config.toml
arch = "resnet"
model = "multi-label image tagger"
dataset = "patchworks of several textures"
train_examples = 72500
image_size = 32
crop_scale_min = 1
horizontal_flip = true
translate = 0.06
cutout = 0.4
norm = "batchnorm"
activation = "relu"
depths = [2, 5, 2]
kernel_size = 3
stem = "single"
avg_pool_shortcut = false
widths = [80, 128, 240]
num_labels = 44
init = "orthogonal"
residual_init = "scaled_by_depth"
optimizer = "adamw"
lr = 0.0014
beta1 = 0.9
beta2 = 0.95
eps = 1e-08
steps = 21100
batch_size = 384
epochs = 111.8
lr_schedule = "wsd"
decay_fraction = 0.4
final_lr_fraction = 0
warmup_steps = 420
weight_decay = 0.1
Rows from block 2 of a small multi-label image tagger, named by matrix and row number. Rows with one number belong to one channel. Each number is 128 + 32 x the weight over its row's rms, rounded and kept within 0 to 255. All counts start at 0. Numbers have three digits each. After the name is the row's rms in percent of the matrix's.
After each channel's rows are labels from the 100 images, of 14848, where the channel reaches its highest value: "responds to" is what is common among them. Only what is clearly more common there than usual is listed. The data: patchworks of several textures. In brackets: how many of the 100, against the usual share in percent.
# convs0: first 3x3 conv, stride 2 (model.blocks.2.convs.0.weight, 128x80x3x3, each kernel summed), inputs 0-79
# convs1: second 3x3 conv (model.blocks.2.convs.1.weight, 128x128x3x3, transposed, each kernel summed), outputs 0-63

convs0.74 072:139131187166130124114141197113114130153156153156137071111112084097163145143150123087143113170143154087140110093149137077089106078152156173143153151116183099127084138139121136120143134101131171102180024205162107161142107116134170127128178170
convs1.74 092:137131117100091131103137135131120084104106149118064075071087109099094087116091108125170144143113135081122160089068115092170107074093083132113074162080166124123065124086114115125133180136118113
responds to: dotted (47 vs 10.8); honeycomb (33 vs 11)

convs0.10 050:127077177154191124091082106153178126157168129107129140079057094086129095132100132064141114159102107110100130077127142043163088086150111103099164110132168119092103144143186119099158129150148132105086114119144148152115198156084093146108124124
convs1.10 079:103180107044067103068161088101129146136119089122147115125061146119112124109144104144127078094171057082121138101046118117159123127125171154136113090147148142132134143072094096135089127073095133
responds to: dotted (46 vs 10.8)

convs0.18 069:153127150179099146117112133147160143086144142116131144127085130116105107065130052119150103141127106103110104143121092107066128120150138189164185143142188180118106151117140137092110028128137114152123120135131106025062101158099130157110131167
convs1.18 081:135152153119079183095110143099139092135119063175139070109084116067058093101151132062112102154109127110168155088099121106126168113121109140105129115096111082117124132161094136106107162179130073
responds to: looped (36 vs 11); honeycomb (33 vs 11); grid (29 vs 11.2)

convs0.12 055:072095132155166064141100099090144128145132114121122054136127145080184177183091067114150122136130137105124118149136125159153146111116178071119154192160148133051115162154126129120173072115126086081161084161129117140101183166132126169119135146
convs1.12 078:137088120105064148133127120096147211118095140090128075061097116162159055130182149099120043090123135097096102135144057108107081121126077122103116089122139131129111103129139094138100106121124113
responds to: triangles (100 vs 10.8); centre pattern: triangles (27 vs 3.2)

convs0.123 136:125129122123111149099067040125123090107103077090139111118114149144148121141057133112138048128134148137145076105129099144115073114137100033051132109098148081109079146068096150141116116114142128131064122131138118179093103108118123142105095134
convs1.123 078:160136128117144131145092158139119128085129103083153133138133139142191160174120116140103174171143149159076077147119096134037135109111128108063102121145127114146140114093130177107101062111158117
responds to: plaid (53 vs 10.6); dotted (32 vs 10.8)

convs0.89 172:142182127125097129109169126124110073144133066127129100134182121138125148132110155115133135160124127135132134131135148131094136107136126144165138193000136197031111117113133131115085134096124118114136128127137125144119214140155131204109113123
convs1.89 115:156099120158117104123155130120134152073121139128137121130096140123140120144139133123129120102110123126138033130168132133170103105140101032134070126120037128161142139148103143134105125139128114
responds to: labyrinth (52 vs 11.1)

convs0.9 050:126119129122101153097138132137171188135163170116134104113117103090179116115149134115100137151137104173151088121144152077060104052127109105121146139144121171122144123129246110076158140096095156199103139133103129100091166066153121108118073147
convs1.9 076:158151127090084150069116131094082132159116096092113086087088124133085066107123110129124106103178057089110137097083097136178093112098114155098112081117111115105122130134131091131107146121119171
responds to: dotted (76 vs 10.8)

convs0.107 137:107165134164111125145164136149138156147145162150145150113155160128156139117160133130152156167105125101141155140156149135094149120112140149117130114152154146129114160151255118106146173076058106112129117132143127077116136115175131185129116117
convs1.107 117:156127122161066095094122117092098138156124108126055099111135119095126071096114116079130108064160134117113127087070136135125091125103095183122123150071097121125117113108080127113102118077090169
responds to: dotted (64 vs 10.8)

convs0.27 081:115122117113110150091089142146121086125119131170158144062086104125142119187092066076125121141154103112150076106118132114081054080165128127086130064113145066074057130117080136036118080136146153117082133149124117134119123122100121121117140140
convs1.27 071:085139089124074154094170117093120115080116124108117071116152116034115116117101144185136095076125093078147136096142117186198106119094175158143145105098135108122135130140110139172151097073127146
responds to: dotted (34 vs 10.8)

convs0.110 098:101148131187130141079092123089204173110149146069102103086166112104079152156147121111089143157147094153159068140158179133112115121148126119156145112151138155174141106127176123031156097159117157100062118109146089091134135109095138178092105143
convs1.110 088:129108145111100108094106091096107102131133090108094040076099137064105126087169116104156072142130109042116147107115106165131107134124118128067121121104090106085122171111100085109107106101160126
responds to: triangles (61 vs 10.8); looped (30 vs 11)

convs0.126 075:105100131166153168118138154094102131117163120084137142055143064152100060112141190048127079105151097145104139105114076095126123127109111088109112104106108152129174163125113162145093156176115132107100042119173140144154123116042124113128124149
convs1.126 092:103101053122096137150150128065120201099117110131111120102133109093115092171111138114115117107132161158103132140102112039110090087116066073093084116126106091105103118136107145079085123159085119
responds to: triangles (100 vs 10.8); centre pattern: triangles (39 vs 3.2)

convs0.16 072:163133162138146108097135163177117127147136142109092014069105107120105146120103122109139114114139090157096082120148102121131116050148152135152152130142115118088189154139054141131152111121131099058102107134130087110141129138097087212146080170
convs1.16 113:131118091147113166106154128114147131131120114134128018060097116100113081107104110048134119189137131149133146090102112144142130080098056122153122112067144183129122101109124120137097125159177099
responds to: honeycomb (67 vs 11); looped (34 vs 11); centre pattern: honeycomb (26 vs 3.1)

convs0.84 091:107082084135134112141159149122129093137140104148180129126133170162115161125103110054149149183152101113149127129140156090086102129145044055087104130157129083115141146184096144167179113121159172141119090170122132176094134147121138030126137168
convs1.84 114:133120173110120104107108128133104129109113116122176098041113133080178057182108140125101073188086135133102101128070132095155126153150130112134148125084152055109120103181144196104141127106067149
responds to: triangles (54 vs 10.8)

convs0.92 079:111102157171129101107102075166147100123175141097132087103152094113115099072106111071140052098088121129156133117144155154120087028144134121097116162135149093152113121155142101148120116046126070119071060092148139118131097124113110169134093154
convs1.92 121:155132155083125107083146150193102130155130104089125058088081143146154112113113129068166097111124134093056109129175091174119119126118102148155118116111118200128116112100106135106107147055172127
responds to: honeycomb (28 vs 11)

convs0.54 134:147151127130130120125062078137176163117113141092117091142139123070148122155078163126136074077139131150157107147109134163162145103136162033023153147161125051133100126162158134093182101103146146161083120120141134128095086113106115140132150099
convs1.54 076:133115163176087090131123144128116138179128131163071098102130166107166106092142133160131117145092119139167113130128091128132113125153148045106134170115088100138134129114132121123147153131080115
responds to: looped (49 vs 11); wavy (35 vs 10.6)

convs0.91 121:145107124136106100150088095210102120138125086115134144163089141133121132064090148188175116099129198075139138164106134125108181132135151123116144137164160114135158086094066085229120146120143122116123187134108172090120146126197113129146125157
convs1.91 107:000126178080142054113097090076093128126121045101115164122107136163138152113114094116085104130128166137068136122094123068149146115115170137144130119159123079164136124096142125111111143142060089
responds to: looped (35 vs 11); dotted (31 vs 10.8)

convs0.37 138:040160122163154143140143061129121052130118044134136139090153154114114153132106091154127147149125111119132131141198160132136102120122143135125116130083146129186103095047175124149088148120151132043096090138122128132133156104150131193136095170
convs1.37 077:165132122186082125103072105132143101000139143079139115121104143137121132105140153123099153102140115129088061146111105105119109155139017152142076071070107141119112119131060102083156186074126121
responds to: wavy (52 vs 10.6); dotted (29 vs 10.8)

convs0.21 052:158107136143148123045140136116054092129151064136141128118135150165095145158136083092114095165135129140067121120157109131118058104118088144096148153085116108175105112057108145125077154123117119089050083166201093132091140134141136126142126167
convs1.21 076:083132094076091135066192116127116169128113143152147084120085114131116061099148087111146111105153100110112143105085122172094096113105119121145119096082127130124090116068125071134139130058081136
responds to: triangles (40 vs 10.8); looped (34 vs 11)

convs0.113 078:104151230128131132075125181118114159137119113078119020153112175138183129097133117106106145147119117146134140137160153090132110122167133198179123131151130130113089129142154132121081175107091103094087076104165089159114090105136099114117184134
convs1.113 089:063119152121106139143109087096110117175127135123139120092126115057075104074117124156115126020094111149156153088084117175129117107078172126115148157116143117156110117104099159121128109104127120
responds to: grid (32 vs 11.2)

convs0.24 070:151123158145188126054086091117146131139146085096123164096116153137153183107068104103095156133152078136123153170120117138134204134122105133146171157154128084088083083093172115076119140181164155109136139128152113114063101165161135140100202112
convs1.24 089:071123192134171098165141108111089110214127123066122083143092130130136128149137072112128122109128128107117122104150156136119120095110149142136133122158106163111159162087113087111098089127154083
responds to: grid (40 vs 11.2)

convs0.70 077:117123101135082164149091056127126103101144091064133108049107165139186098151096132139147110084145135136109132135139115146135102086163154062080129102090164039136086143101153147134123105072147144101052184124141116171115105148105116144119121142
convs1.70 079:119093137080111082118124111082130129172142109100118136147148153166153114107136117152064170099166126168090102105092107101108089136137131197144108106129109087134121115088115106118128105059112143
responds to: dotted (58 vs 10.8); checkered (36 vs 10.9)

convs0.53 068:170156118117108132076138173144115162124171131098140065091121193084080137124147105087152113176165143167064135139171183146094125104164142141150162112045209122166107144148063120078168129117110148123147101096144123119162107141148127152140150158
convs1.53 097:068154119079039080098129108095143115167136116125099092093080135072134103148107149121110107078082124065186157118055130115174162133086133119113099145100150095106123104095119119102182138094042133
responds to: triangles (49 vs 10.8)

convs0.120 075:103141118116153140093123088120090054138115036132119107099100139129186141094102089119127143176110138123097116118158139080116107112103123156123134114077122142179114087051167118150061147116134113057123090134142110125102212107126130179083148162
convs1.120 077:160132144129071136115124083132127070069132154115119072127084152139149151122108086139123134128112130104131056115108119150186113150116090167092164135071128131133128118052111097099173152125147095
responds to: looped (65 vs 11)

convs0.77 125:144089126123160115144177177132074128124138094190115168104066163170129124063154073132130155181127162153030134084143091070187133118124090151115147134135142126098137171077080124187108135086145122091132091136145129113160158141130134131144145150
convs1.77 072:171181139179074123126062096077147083141088125122116080082130130162070094068113109175135101154113110115116127088113081152177130103109150113140116139093082102123082095054110114091122116112121118
responds to: looped (55 vs 11); wavy (40 vs 10.6)

convs0.34 057:134110106154154140100130134116111114161148138137149153105117149110187105147097084092139050179117139123086110093145069144097137063143114081061162065157177093157130151082096105086156113077079156169096091128148131143134054095141116097121155134
convs1.34 083:076117122060074134085183114089128128120106122110110049132119134086160096102091097102167089114051134094125155100108114094179121091126083125142125143104145139131108155109141144119118161133140125
responds to: triangles (39 vs 10.8); honeycomb (31 vs 11)

convs0.35 068:156134162124126118058102139104109115153136091105123118101148125176143169137120173031126094147132117119113127129130128106084060198137141131139115139131111143166042083135145120081105184180129157088104077162155107174095084097175116155112157148
convs1.35 083:102085076098171141182112132129119139120129168050143126152136133145125095133169111131104074133119113147126091160141065130030101094117076082090142146169138123134091103132097084136121080147142136
responds to: plaid (38 vs 10.6)